config = dict(
    encoder_positions='learned',
    fusion_encoder_layers=8,
    fusion_encoder_norm_position='pre',
    fusion_encoder_mlp_ratio=4,
    precondition_frequency=25,
    steps=6800,
)
Rows from block 9 of the image encoder, named by matrix and row number. Rows with one number belong to one attention dimension. Each number is 128 + 24 x the weight over its row's rms, rounded and kept within 0 to 255. All counts start at 0. After the name is the row's rms in percent of the matrix's.
# v: attention query, key and value (stacked) (encoder.blocks.9.attn.qkv.weight, 960x320, the v third), inputs 64-127
# proj: attention output (encoder.blocks.9.attn.proj.weight, 320x320, transposed), outputs 64-127
v.38 095 [101 140  60 160 119 146 138 144 138 107 176 122 107 147 125  98 113 160 137 142 145 217 107  81 135 132 139 140 119 141  85 177 115 140 149  97 119 117 118 132 176 164 140 115 147 114 118  94 133 132 143 206 136  94 159 129 133 114 153 138 112 138 131 146]
v.39 089 [179 141 140 160  84 129 111 152 110 108 147 157 119 169 150 117 140  42 135  95 121 144  98  93 130 145 117 156 137 135 102 137 149 144 133 150 108 127 109 149 126 121  93 126 108 144 156 132 150 104 142 135 107 157 187 145 116 110  84 122 139 190  99  88]
v.40 083 [115 133  95 141 140  73 140 147 149  83 124 117  93 154 130 110  96 110 102 133 128 113 129  90 118 154 126 119 117  96 149 128 134 134 135 124 140 130 100 157 143 109 117 141 102 122 128 139 146 124 147  52 114 120 168 161 109 120 132 125 123 135 139 135]
v.41 095 [129 113 216 129 117 135 132 120 112 122 146 134 198 138 147 136 125 136 127 137 135 173 117 120 124 112 129 113 155 110 110 106 107 154 132 128 142 109 161 149 134 127 123 174 116 129 129 153 128 175 150 139 156  88 124 135 128 137 136  82 111 112 137  97]
v.42 093 [171 133  77 141 138 159  71  97 122 148 126 132  84 150 119 107 182 116 134  97 109  91 112 146 125 109 158 151 157  72 105 161 115 134 145 142  99  98 145 119 141 146 136 171  98 142  92 110  99 108  73 114  80  91 153  93 133 117 160 113 118 121 100 136]
v.43 083 [168  93 171 142 136 105 123 158 126 140 147 129 127 134 109 143 118 108 134 151 149 112 114 112 135 112 115  88 137 175 161 106 147  89 132 122 157 140 113  99 139 124 130 101 171 126 107  98 133 127 176 110 127 148 118 158 169 109 174 123 103 104 115 121]
v.44 089 [103 106  74 132 125 162 121 127 138  92 129 160 176 113 135 119 159 177 163 112 120 191 155 114 150 169 125 143 138 108 108 187 148 179 111 144 137 134 120 141 161 171 107 143 123  99  99 145 186 116 128 160 150 138 148 108 137 144 139 109  93 157  99 149]
v.45 087 [100 146 123 120 112 126 112 139 100 181 116 115 148  75 160 121  80 130 176 133 147 151 145 139 137 153 127 133 108 120 159 101 135 139  88 127  80 132 138 128  90 108 153 128 136 154  89 154 151 142  88 138  89 175 192 155 114 142 125 132 144 102  88 151]
v.46 085 [124 102 157 153 112 147 131 131 131 109 151 157  95 125 148 168 141 105 126 185 136 163 129 136 143 117 120 129 134 159 130 164 131 129 141 125 136 158  91 142 117  95 108 131 128 108 144 123 106 157 146 162 165 148  92 135 121 110 129 161 122 147 136 135]
v.47 099 [163 101 155 119 138 106 153 153 125 115 171  91  43  98 133 116 184 158 130 148 122 176 136 146 107 151 125  92 113 115 118 160 124 122 149 138 136 147 135 128 141 120 157 141 164 112  61 129 152 122 164 157 123 112 122 141 115 143 141  96 153 104 129 153]
v.48 098 [132 125  86 127 134 128  88 119 117  74 119 118  92 113 149 125  96 109 107 179 145 148 128 103 132 148 164 129 138 116  72 167 137 146 133 117 160 122  91  86 120 150 152 140 135 104 157 128 137 104 168 176 144 134 116 129 145 135 140 177 142 154 157 158]
v.49 102 [143 142  97 157 146  97  97 165 140 190 127 137 121 163 172 149 126 163  82 146 118  42 139 134 131 134 117  94  93 120 147  97 115  93  96 114 136 137 127 126 129 114 162 141 128 122 139  96 130 109 120 115 107 120 140 140 138 118  98 155 127 142 149 130]
v.50 102 [154 137  96 168  97 121 158 141  96 113 109  95 137 171  91 127 144  98 106 135 152  29 145 128  76 139 156 141 148 117 139 134 103 158 124 146 139 164 130 145 139 165 128 122 126 149 146 168  97 116 112  98 140 118  46 146 137 126 145 107 124 114 124 153]
v.51 097 [139 153  82 142 148 125 127 150 113 105 122 113 128 121 122 117 139 136 133 151 115 126 127 117 111 137 109 139 160 126  95 126 151 106  91 140 117 112 172 133  99 126  99 135 136 118 161 103 138 104 122  78 101 137 133 124 164 125 158 133 110 128 114  91]
v.52 093 [136 151 183 146 146 150  93 143 136 136 168 128 160 115 118 147 167 162 120 132 171 124 131 100 135 135 152 145 175 131 159 112 146 159  97 153 120 126 119 110 144  92 120 120 118 126 115 123 137 124 117  70 113 136  85 177 156 132 115 154 155 130 131 176]
v.53 090 [ 95 134 141 103 139 140 116  97 129 146 157 143 132 120  96 145 129 106 165 115 148 123 105 112 146 126  71 143 153 168 131 115 139  76 118  76  84 111 132 124 103 140 139  90  70 119 144 137 154 124 122 130 117 113 163 116 149 153 123 110 112 127 148 116]
v.54 094 [139 161 140 148 146 144 143 123 137 125  68 115 119 124 113  87 125 134 140 114 112 131 133 139 108 138 146 120 126 108 144 127 135 157 123  66 129 116  67 125 134  99 108  97  74 164 171 140 160 144  70 102  89 105 172 115 145 136 108 122 120 136 135 120]
v.55 088 [142 140 132 138 151 144 120 140 138 149 140 110  77 123  97 139 138 116 118 159 105 119 149 150 141 146 119 100 195 172 162  87  98 126 153 157  93 109 156 148 117 156 146 122 123 106  90 104 114 126 142 194  77 115 135 140 135 158 118 131 180 131 134 152]
v.56 097 [164 130  92 127 124 134 107 110 127 167 170 121 101 124 147 128 129 146 129 144 136 229 110 116 140 143 164 144 173 126 143 112 101  95 161 108 148 170 138 127 127 164 136 158  99 112 110 128 161  95 101  94 132 125 127 115 121 149 136 106 111 133 120 108]
v.57 092 [153  99 121 119 130  95 183 140 157 188 117 147  81 125 168 146 201  89 107  85 150  95 132 117 126 139  81 143 130 149 114 112 141 115 114 142 112 100  85 123 167 136 137 104 140 116 114 120 118 112 130 115  98 125 109  86 117 118 111 109 120 144 132 151]
v.58 091 [101 112 141  91 131 130 122 108 151 168 154 140 101 131 120 119 129 149 150 146 135 119 127  97 160 134 141 143 103 140 147 139 154 117 148 147 154 126 133 141 119 134 103 106 141 158 113 104 111 125 127 107  95 129 155 152 121 100 127  98 107 121 114 133]
v.59 096 [116 119 107 144 108 169  99 113 122 140 158 129 171 146 149  94  98 149 133 112 142 142  78 161 132 139  91 154 109 160 154 117 153 110 132 140 124 112 151 135 177  80 116 154 114 102 153 134 133 143 122  81 157 136 166 116 128 108 154 121 147 120 130  87]
v.60 097 [164 125 102 126 148 148 144 148 136 124 153 134  77 155 139 127 194  77 149 108 137 145 135 140 146 100 141 144 148 108 146  97  97 141 167 150 113 158 141 104 143 148 141 155 101 131 139 122  90 115 114 119 131 135 140 126 105 128 130 140 139 140 154 113]
v.61 100 [132 149 147 162 139 129 110  99 129  92 105 112  53 146 159 121 141  67 123 196 118 108 129 117 170 163 113 108 141 169 116 111 112 125 150 133 120 129 131 128 143 152 120  98 136 108 104 112  80 122 123 112 128 129 142 191 156 111 145 168 133 127 117 101]
v.62 097 [151 128  78 131 117 123 153 138  76 131 142 105 146 129  99  99  98  98 106 125 115 157 151 118 103 137 177 140 102 135 104 165 159 136 101 133 180 149 130 127  99 128 127 106 123 136 113 147 170 148 152 180 106 134 144 140  99 131 140 155 106 116 119 100]
v.63 082 [130 136  95 136 128 127 112 116 141 135 142 141 129  90 135 176 174 175 135 169 127  96 128 124 139 108  66 104  95 115 174 147 110 100 140 141 110 112 139 115 148 139 137 103  93 105  93  96 128 129 143 150 102 145 136 137  89 128 133 121 131 158 118 143]
v.64 095 [109 106 198  72 145 168 164  99 118 124 167 116  82 104 159 151 195 154 136  97 148 112 125 115 164 118  99 137 126 136 150  55 129 141 142 143 109 132 115 139 145  77 120 122 147 116 144 117 138 131 112  91 146 156 148 143 122 107 155 128 134 162 119 109]
v.65 097 [117 152 144 100 107 110 198 142 124 159 125 111 102 108  99 104  94 202 121 147 103 120 146 124 114 133 115 158 113 134 128 124 106 134  98 142  97 129 138 101 143 120 135 104 146  94 104 107 133  94 151 192 130  97 118 148 131 130 139  87 133 123 109 147]
v.66 104 [174 115 126 128 126 119 133 106 143 142 140 139 125 115 139 130 101 149 100 155 126  97 117 115 132 103 101  94  88 149 138 116 102  71 107 108 133 115 134 151 162 145 111 124 126 147 130 108 186 150  80  99 135 109 139  99  83 149 157 111 146 143 144 172]
v.67 089 [147 135 103  97 115 115 163  91 126 146 118 121 186 132 129 115 165 154 135 114 153 104 150 153  79 102 146 129 141 110 111 131 151 133 104 121 154 157 153 108 132 132 127  93 116 121 134 146 151  97 107 139 159 159 129 106 104 110 110 138 138 181 141 144]
v.68 081 [126 123 176 123 150 146 109 157 127 142 123 135 141 105 127 111 127 108 147 135 107 178 134 131 144 121 117 133 116 175 141 130 170 132 167 127 101 148 127 115 104 137  89 127 152  75 134 155 115 115 158  94 129 158 124 130 155 104 145 138 117 132 149  74]
v.69 095 [103 116  69 100 119 157 126 131 107 103 145  98 191 121 136 118 137 188 130 128 146 165 132 108 126 137 105  90 157 141 114 111 133 118 104 123 151 138 105 141 107 167 141  93 141 104 150 150 114 148  99 216 121 178 100 165 140  89 144 149 142 160 151 147]
v.70 103 [129 108 153 149 135 126 150 123 140 115 105 118 143 114 147 136  89  91 127 111  94 162 139 129 127 138 105 150  73 146 109 153 124  81 117  92 141  96  88 126 102 116 118 114 127 124 132 117 106 139 119  85 127 122  96  91 143 125 108 160 109 150 129 113]
v.71 098 [151 158 100 114 107 146 145 143 124 146 127 149  87 142 124 148 102 148 130 197 129 108 120 136 140 176 123  94 108 138 129 129 105 174 108 114 142 166 116 115 163 185 118 131 151  80 144 131 116 133 107  81 141 125 130 136 126 132 176 133 151 141 121  89]
v.72 090 [115 115  94 118 147  98 125 165 137 134 121 146  72 142 143 154  90 153 158 141 102 167 124  96 114  90 114 128 100 153 166 100 105 110 116 112 142 139 100 140 126 147 186 144 129 117  94 101 131 150 141 177 131 149  85 148 121 125 110 136 143 168 142 156]
v.73 094 [169 112 128  98 140 164 148 128 123 107  99 148 128 106 121 122 139 104 123 105  96 193 107 158 100 116 132 129 182 157 125 153 145  65 163 120 137 136 154 110 133 148 142  73 135 141 157 123 112 132 143  65 103  98 117 122 145 108 138 136  96 151 129 134]
v.74 084 [ 88 140 120 112 161 135 107 138 134 124  86 151 127 120 119 152 133 127 174 120 114  70 135 139 142 113 146 126 171 109 134 124 108 108 105 168 128 176  82 136 158 100 149  81 102 152 152 145 114 121 124 131 122 111 123 167 112 138 127 160 132  87 176 160]
v.75 090 [112 132  69 118 100 144  98 123 141 136 131 102 199  99 135 123 130 154 119 135 126 167 115 133 108 127 128 171  90 112  78 134 164 156 120 112  97 147 100 126  84 150 142 114 130  92 128  91 110 149 145 177 148 163 128 140 166 130 114 135 125 118 121  83]
v.76 085 [ 91 124 139 102 137 140 154 119 133 138 142  98 107 164 123 140  84  70 150 103 115 139 142 171 112 152 129 114 133 125 145 151 106 133 164 126  90 130 104 138  74  96 148 107 133 113 110 130 114 154 100 144 117 170 112 156 148  86 125 124 141  96 123 113]
v.77 094 [104 110  91 167 132 151 121  91 161 111 102 124 132 104 117 139  32 174 131 163 115 144 149 121 138 141 138 157 153  84 127 128 163 163 112 138 128 111 154 131 101 110 152  92 130 133 108 159 105 132 144 173 144 126  73  72 121 100 139  94 127  71  85 112]
v.78 089 [122  97 219 134 120 142 103 115 133  91 152  94  82 107 138 109 149  42 144 100 122 141 132 110 120 142 148 135  75 178 153 106 158 135 157 124 109 104 126  85 155 118 118 134 133 196 129 123 168 133 115 117  80 118 158 135 145 125  84 133 155 139  99 115]
v.79 089 [175 143 121 110 127  91 160 135 152 107 141 132  85 140 123 124  88 135 135  87 157 143 166  69 111 136  99 157 104 173 118 143 122 131 135 124 119 159  97 152 116 176 109 114 113 141 142 173 120 130 117 156 154 115 113 143  70 118 101 127 118 119 142 137]
v.80 100 [149 113  36 106 120 164 130 125 103 106 124 104 118 133 118 131  64 116 111 138  94 165 124 115 101 137 109 135  87  99  98 140 128 111 123 111 144 131 179 104 156 130 101 105 121 131 139 150 138 103 129  84 140 127  72 146 121 116 125 134 140 154 114 190]
v.81 096 [152 139  77 120 103 108 148 176 105 122 122 122  72 131 152 115 140 108 129 133 100 123 135 116 127 133 108 132 118 144 132  92 134 148 144 127 106 120 139  98 160 105 108 113 179 132 111 140 119 112 131  86 102 108 128 127 156 145  97 110 114 109 118 102]
v.82 090 [109 157 130 163 129 135 103 126 137 113 113 148 162 156 106 121 116 146 110 164 122 147 122 127 105 118 141 124 122 142 152 142 130 134 140 172 131 133 131 101 102 144 127 144 127 145 126 135  92  95  76 135 104  94  55 116  99 138 149 147 114  87 131 132]
v.83 089 [108 118 185 150  97 138 165 130 104 141 144 129 109 189 113 128 136 115 164 127 158  82 133 114 163 111 156 147 125  94 193 200 122 113 165 139 137 145 139 127 149 150 160 129 122  85 136 124 167 128 107  98 106 133 140 151 167 100 140 134 134 116 123 113]
v.84 090 [135 162 133 129 129  88 144 144 152 135 149 131 135 156 100 123 101 122 121 125 136 143 102 149  65 161 108 126 121 151 118 130 147 117 129 133 132 123 154 123 112 146 113 145 135  86 127 158 117 142 167 111 148 153  94 118  79 131 116 133 130 110 122 120]
v.85 101 [138 148  93 145  77 113 133 135  79 127 135 164 186 152 160  95 121  73 120 171 115 166 153 154 118 110 127 147 144 109 113 127 124 112 117 122 192 127 185 135 107 114 122 108 125 114 120 140 144 146 179 191 142 159 142 135 136 124 114 145 113 112 163  73]
v.86 089 [ 81 128 131 140 115 113 157 123 128 117 139 161 139 124 152  98 121 105  87 147 155 126 124 115 130 167 132 152 115 142 145 133 132 138 146 156 160 137 151  78 137 170 123 162 131 105 148 115 134 117 180  65 102 119 111 126 149 142 114 120 105 194 134  90]
v.87 093 [144 132 110  98 114 104 129 155  97 134 128 146 127 158 102 130  82  61 106 154 164 140 164 172 130 140 134 114 131 133 178 110  61 135 146 104 181 143 107 140 145  99 142 139 124 141 108 147 128 121 121  91  78  92 129 151 120 106 122 144 143  84 163  97]
v.88 091 [144 160  52 161 138 124 140 121 101 149 119 123 118  88 104  95 112 105  88 106 145 148 113 124  97 121 132 130 167  99 129 118 113 163 131 110 150 150 116 133 148 129 147 158  86 178  97 165 137 140 146 193 118 101 121 132 123 117  99 155 124  78 121 131]
v.89 086 [100 112 166 107 120 165 142 109 135 146 158 109  65 118 149 104 136  97 128 118 134 136 124 117 136 141 105 132 134 143 128 111 160  90 127 115 135 141 127  98 139 153 147 132 176 106 150 137  77 133 155 222 146 148  69 126 105  89 125 132 135 142 116  99]
proj.38 099 [157 174 200 155 150 150  99 125 111 151 167  92 146 122 111 160 196  85 146 168 146 109 110 156 146 190 112 159 116 125 115 121 114 152 114 139 119 104 109 155 157  73 137 128 146 127 139  73 143 125  88 138 122 147  85 157  93 102 144 116 129 145 141 148]
proj.39 090 [ 95 148 102 118 127 132 115 149 147 129 192 129 171 180  83 150 127 226  97 127 151 118 141 140 117 137 133 115 125  79  99 122 125  81 123 105 161 121 129 159 146  83 145 155 156 143  79  95 126 162 148  92 105 133 174  91 138  93 158 126 158 126 123 150]
proj.40 086 [111 137 130 132 108 177 128 124 144 148 149 143 155 134  81 139 121 146 153 127 108 161 130 115 136  94 158 143 147 143 109 188  99 122 162 127 146 131  99 115 143 154 137 120 134 134 135 147 134 139  99 158 116 120  69 151 184  89  92 117 139 156 138  99]
proj.41 093 [134 144  80 125 136 116 101 100 143 103 102 106  92 106 134 130 117  95 147 173 175 119  81 102 162 157 140 143 136 144 112 117 115  92 172 133  84 148 110 129 141  74 118 138 126 141 143 137 154 125  98 116 121 146 123 136  80 132 132  96 121 140 114 173]
proj.42 091 [110 108 151 156  95  68 119 126 115 123 126 126 133 134 128 110 176 149 177  92 128 162 142 128 115 130 146 121 141 164 159 123 127 147 135 123 156 114 118 168 128 111 101 119 130 131 136  95 115 119 165 116 178 106 112 143 115 127 128 117 143 132 131 141]
proj.43 084 [ 97  96 150 118 145 170 124 110 106 139 146 117 114 122 152 142 114 144  71 134 161 118 119 148  76 106 142 101 145 109 118 109 121 125 144 142 146 108 101 115 127 133  99 154 126 127 147 126 172 143  98 123 145 119 132 110 113 120  95  83 162 143  96 128]
proj.44 095 [127 147 147 165 120  69 145 130 140 108 120 142  77 155 142 123 195  80 106  93 144 142 135 137 141 129 111 160 139  92 140 142 106  88 120 145 128 149 111 124 153 103 155 124 136 123  91 131  94 112 120 112  98 133 132 104 114 162 104 135 126 139 142 133]
proj.45 089 [114  78 149 124 153 118 140 147 140 131 115 159  96 160 117  93  97  67  75 143 122 108 147  91 146 103 123  71 111 156 108 130 129 113 108 151 113 138 152  79 123 135 117 103 169 127 141 115 138 133 181 125 137 112 132 107 134 143 142 166 125 102 128  64]
proj.46 085 [111 160  94 158 171 118 118 128 132 106 158 148 167 150  93 145 162 139  58 136 115 119 106 105 133 135 116 144 118 103 129 126 144 201 150 114 137 144 124 132 126 138 119 116 118 152 157 126 107 100 109  98 126 149 135 165 185 132 116 104 137 132  99 148]
proj.47 097 [125 160 149 133  98 155 121 125 136 117 165 115 193 139 152 128 188  95 155 121 155  98 147 105 152 125 143 134 144 116 137 125 165 137 117 115 104 114 112 162 158 146 116 124 148 104 172 126 123 117  70 127 132 135 132  99 144 116 128 140  83  92 117 128]
proj.48 097 [108 132 188 121 125 141 133 123 146  98 136 139 175 173  93 109 137 130 139 147 113 119 126 164  93 116 110 118 124 122 149 160 122 116 123 101 121  85 135 127 132 129 115 119  83 103  69 132 123 148  64 120  99 140 115 116 103 123 137 105 101 115 131  99]
proj.49 100 [120 142 118 102 101 131 145 124 152 117 136 147 104  92 113 166 153 119 133 109 108 151 124 139 170 125 137 124 117 141  71 187 142 128 138  94 137 158 143 128  93 139 114 112 159 110 136 167 124 121 132 130 181 149 121 130  87 145 142 110  97 115 139 105]
proj.50 094 [121 149 145 175 136 177 107  97 127  90 146 139 153 133  81 159 167 124 159 125 123 114 110 140 132 120  86  91 151 102 124 104 107 144 137 108 137 182 146 108 114 115 131 140 110 149  94 145 127 144 156 145 114 155 177 149 151 135 152 142 110 132 131 146]
proj.51 092 [118 147 169 140 143 140 137 126 117 126 172 135 155 122 113 124 139 153 118 127 129 162 135 147 103 160 126 137 128 127 165 157 145  68 160 120 125  65 204 128 134 130 119  86 110 127 113 115  80 142 126 142 163 143 123 135 141  98 126 124 139 129 118 171]
proj.52 094 [158 125 103 116 133 110 126 132 107 144 108 127 139 135 145 114 170 105  91 140 116  80 110 128 100 119  94 162 161  98  85 141 149 147 130  90 111  99 118 134  69 188 120 122 129 100 102 117 147 122 120 137 138 107 168 122  92 130 119 145 140 102 120  71]
proj.53 095 [116 163 132 128 120 133 158 143  98 125 146 145  99 121 153 147 134 155 104 124 126 179 106 133  59  88 134 152 136 135 122 147 126 173 121 157 117 164 135 176 120 108 136 137 133 114  97 138 120 130  98 101 152  96 127 138 143 134 112 100 124 122 129 161]
proj.54 099 [129  76 132 127 169 100 146 132 140 125 103 124 109 161 153 128 144 112 139 116 131  74 184 108 168 104 123 133 148 122 156 129 166 126 151 169 150 132 114 125 123 108 134 131 102 153 101 136 112 157 190 166 160 138  89 158 152 169 143 127 117 141 131 106]
proj.55 089 [102 141 138  86  88 141 124  91 143 156 138 122 123  85 174 137 148 150  96 159 149 115 183 134 147 157 133  75 105 116 113 153 116 182  91 133 100 124 158 125 151 132 134 109 160 130 170 139 187 127 113  61 149 135 135  93 123 163 104 114 137 128 133 103]
proj.56 094 [132 120 138 136 152 157 134 131 129 139 153 134 117 104 130 132 149 150  85 138 138  81 123 133 111 113 116 128 123 138  99 146 139  94 126 153 111 151 156 148 116 145 148 112 111 118 123 129  77 151 158  90 133 120 159 122 132 120 112 148 156 124 123  60]
proj.57 088 [129 135 100  92 122 148 159 146 133 138 113 165 154 106 148 139 161 167 101 132 130 158 107 114 127 165 148  96 116 137 163 134 142 125 134 108 138 144  79 103 129 112 133 156 135 131 163 144  71 133 158 106 127 169 148 137 155 166 149 130 145 150 185 131]
proj.58 090 [108 150  95 116  97 111 130 127 159 153 167 101 125 147 133 143  82 141 138  94 144 119 127 119  76 146 107 118 146 135 184 116 111 156 164  97 113 143 153 133 151 133 131 126 108 128 175 107 104 155 162 144 153 148 126 142 162 138  88 146 121 154 114 135]
proj.59 099 [166  74 141 130 102 114 138 125 141 108 169 138 108 143 128 106  98 171 125 134 139 167 115 105  78 115  96 129 133 154 104 124 141  99 116 144 109  91 183 123 155 176 127 103 162 134 114 161 128 137 130 152 117 147  93 110 136 132 151 109 163 111 126 168]
proj.60 104 [ 81 147 143 139 108 100 116 105 108 159 186 117 132  55 129 151 174 190 118 129  97 168 127 103 114 170 131 150 122 156 142 145 114 150  82 117  99 123 133 121  88 125 116 101 104 113 117 110 138 116 148 123 111 111 158 126 179 137  70 112 115 136 158 131]
proj.61 098 [166 176 136 120 114 121 114 119 123 148 137 108 194  91 120 174 113 133 139 144  90  71 136 144 158  98 150 133  83 111 133 109 100 198 147 130 101 142 130 100 139 140 120 119 143 139 193 123 148  91 100 145 132 127  89 143 144 136 121 122 140 102 115 133]
proj.62 093 [ 99  86 166 118  92 115  93 128 122 135 130 124 107 171  99 155 111 125 169 143 161  95  71  87 111  77 110 118 131 129  94 125 153 123 137 132 148 155 152 143 157 106 142 118 129 104 131 131  99 127 103 146 143 154 159 133 171 154 144 131 142 148 115 130]
proj.63 089 [109 149 121 124 103 119  93 128 145 128 164 101  95 116 114 109 156 140 130 124 128 145 168 143 149 175 123 125 128 123 122 133 116 124 103  93 124 132 135 147 125 135 129 120 148 170 142 113 169 104 156  51 132 159 123 109 106 119 161 121 111 110 113 137]
proj.64 092 [137 142  58 137 130 118 144 125 143 140 144 145 120 137 137 137 161 118  99 155  88 145 125 114  83 126 138 125 153 110 118 137  97 146 150 135 132 169 165  87 124 185 141 111 132 106 134 133  90 134 118 133 168 137 124 146 159 125 104 115 135 135 138 141]
proj.65 088 [113 170 104 111 121  96 117 123 116 119 166 121 157 167 134 165 105 103 139 146  97 102 106 128 118 177 151 121 109 128 145 131 127 100 120 114 127 157 150 106 124 156 132 162 171  99 147 114 115  95 155  92 148 122 184 110 106 169 115 123 139 102 111 107]
proj.66 093 [ 96  92 120 141  89 168  98 135 127 104 148 153  99 154 154  90  51 140 109 112 125 124 127 192 136 128 132  98 131 125  94 109 150 149 123 121 139 108 175 133  97 148 132 120 142 124 154 121 166 110 160 151 134 112 138 123 178 116  91 146  83 100 102  85]
proj.67 094 [ 86 108 101 161 160 149 123 133 140 124 141 141 109 120 111 104 137 158  95 138  92 125 142 122 133  97 104 153 127 112 132 161 164 148 140 121 150 156 185  60 118 136 121 124 103 121  84 147 119 128 158  72 142  97 180  94 137 126  83 120 102 128 114  97]
proj.68 085 [118 141 158 123 115 133 101 138 129 141 156 141 145 162 167 109 139 175  98 117 117 110 119  88 108 166 112 134 155 114 141 119 154  89 116 158 121 138 148 102 106  94 141 144 109 102 146 177 145 154 134 123 126 124 129 141 167 131 142 120 195  97 111 111]
proj.69 093 [ 96  89 193 139 167 157 113 179 112 128 122 120  91 154 107 118 173 133 117 127 101 102 101  80 120 128 139 113  79 150 121 116 161 114 138 141 133 163 126 134 148  68 126 157  98 126  87 151 129 141 129  83  99 105 165 154 121 128 126 128 127 135 139 124]
proj.70 104 [126 105  83 145 121 146 113 146 152 147 107 125 140 204 101 156  97 110 103 144 164 113  92 109 140 163 125 186 130 101 110 114 121 154 113 107 160 158 103 199 125 112 115 120 182 129 135 172 141 121  70 187 115 159 130 126 113 121  90  89 139 157 131 141]
proj.71 097 [117 164 156 123  93 121 116 128 122 150 154 150 176 147 105 184 158 116 106 138  98  70 121 139 110 152 152 143 113 154 102 132 165 108 106 113 151 154 122 123 153  84 124 172 139 125 132 119 115 107 163 138  77 147 118 124 132 108  79 105 112 124 133 149]
proj.72 101 [114 136 166 128 130 193 131 128 127 131 138 108 133 118 128  96 148 146  99 107 155 129 143 119 132 112 146 146 139 129  91 128 150 152 132 146 143  75 145 128  57 150 106 132 150 136 160 136 123 140 126 102 175 130 132 130 146 123 172 112 124 154 109 103]
proj.73 091 [112 109 132 129 163 113 126 115 120 145 131 143 205 164 141  83 151 191 143 107 163  96 144 127 126 116 117 116 125  91 107 116 148 175 119 133 154 151 111 160 150  87 153 150 116 114 114 105 142 132 107 119 147  95 176 131 124 110 130 110 132 148 107  68]
proj.74 088 [150 114 101 149 153 104 140 138  94 132  20 122 155 147 129 149 125 133  44 173 114 160 150 141 125 109 104 127 125 154 104 159 154 161  94 119 137 159  93 135 130 139 110 122 131 111 110 123 147 129  90 138 101 143 144 162 145 143 115 132 137 147 107 114]
proj.75 094 [151 162 145 155 173 149 104 133 132 112 134 144 109 181  85 108 120  97 125 152 152  79 130 134 160 142  91 138 110 147 115 127 168 102 149  95 125 114 127 111  94 117 121 147 169 125 102 150 152 118 123 129 107 119 131 135  81 122 157 152 110 142 112 130]
proj.76 083 [148 144 122 144  92 141 127 107 129 136 122 135 147 162 121  90 100 160 129 109 146 109 182  96  87 137 132  83 126 100 134 118 104 154 120 121 125 164 122 136 140 144 142 163 112 111  96 155 161  99 127 133  92 162 175 163 139 130 102 137 131 133 118 117]
proj.77 094 [127 133 181 128 185  94 147 122 144 152 123 144  52 160 133 167  99  80 145  83 117 103 152 140 167 133 147 110 101 166 140 103 117  84 143 130 168 155 151 152 164 127 140 120 130 126 126  96 118 126 142 125  90 123 136 135 138 116 150  80  77 148 131 136]
proj.78 092 [103 100  58 132 105 100 129 162 126 140 121 144 153 138 158 106 155 152 111 106 137 142 131 127 112  94 134 117 178 124  98 118 190 162 128 152 169 178 105 158 144 114 127 147  95 110 147 155 145 144  89 119 137 157 138 135  97 137 151 139 116 161  99 118]
proj.79 088 [ 66 136 141 128  94 150 111 120 122 142 170 102 184 122 146 147  93 175 113 124 150 164 128 118 102 164 149 146 122 127 127 127 128 127 138 133 145 126  94  97 164  98 117 167 141 146 114 139 105 139 157  67  87  98 181 127 114 116  89 120 143 121 137 129]
proj.80 100 [128 147 153 138 152 126 130 136 138 147 133 148 140 165 113 148 149 111 106 141 148  89 113 169 195 134 108 170 132 142 137 126 116 125 107 118 118 154 145 130 106 118 116 140 144 115 115 139 108  93 140 148 117  96 165  97 148  87  77 111 118 150 138  94]
proj.81 089 [132 132 139 107 150 111 115 122 124 126 113 141 128 108  99 159 155 184 137 137 123 136 128 139 145 153 134 118  92 131 136 151  98 102 189 125 135  94 150 148 161 115 122 120 124 111 121 124 141 152 136 187 162 149 102 150 109  93 136 116 153 122 154 119]
proj.82 101 [140 147 133 128 133 112 137 100 153 142 124 108  54 116 112 167 149 150 102 126 150 115  89 135 115 192 108 171 121 132 140 120 197 126 173 127 128 117 133 120 120  85  98 122 144 106 121 154 144 102 133 121 146 131 165 136 114 125 108 148 108 145 117 160]
proj.83 086 [103 135  64 179 109 183 155 163 121 120 141 130 155  74 136 136 134 132 116 120  67 130 131 130  52 125 131 152 124 121 159 160 141 134  96 153 136 123  93 171 136  99 117 189 150 102 102 151 138 133 140 109 146 137 131 156  92 122 134 137  94 108 130 130]
proj.84 085 [130 130 127 149 126 126 154 101 141  94 126 109 151 101 132  91  75 148 144 132 109 142 137 140 154  98 143 155 114 105 121 116 135 103 180 111 137 136 146 164 120  76 106 146  97 138 106 160  88 164 150 142 108 125 176 134 117 117 140 118 133  94 129 159]
proj.85 097 [ 91 129 215 154 131 177 131 122 130 117 126 104  73 152 105 106 169 171 156 158 157  54 149 101 112 144 107 125 120 119 128  89 101 147 160 164 119 105 175  95 167  70 145 116 109 117 116 126 128 140 104  90  99 141  97 136 102 154 163 119 140 117 146 150]
proj.86 091 [151 113 119 113 114 135 136 122 157 136 135 133 177 172 157 154 117 183 194 147 120 160 145 162  46 118 160 191 104  95  92 141 122  90 120 130 137 179  97 151  95 141 131 177 143 111 111 165 138 123 115 137 107 115 121 122 100 130 143 127 122 125 137 103]
proj.87 088 [112  97 143 146 152 130 158 144 118 111 110  93 144  96 186 148 142 168 127 136 105 120 106 100 128 108 146 134 112 115  59 127 117 166 132 168 148 131  79 111 125 120 125 131 120 124 136 130 113 130 153 139 151 153 151 169 162 127 147 101 132 153 126 109]
proj.88 094 [157 108 198 122 149 137 113 156 123 122 112 135 109 194 119 119 105 123 139 122 143 131 149  70 182 107 119 101 151 157 113 172 145  93 141 146 120 140  95 121 133 159 128 107 130 130 122 130 162 148  87 124 109 121 130 140 103 133 154 130 141 118 141 117]
proj.89 086 [153 100 163 139 127 144 119 134 145 118 140 138 145 167  91 123 127 134 132 135 132 151 111 158  63 152 128 152 118 118 136 126 109 159 122 131 144 154 114 112 120 132 138 132 108 111  74 118 155 124  74  85 131 145 184 133 156 106 105 135 132 110 122 140]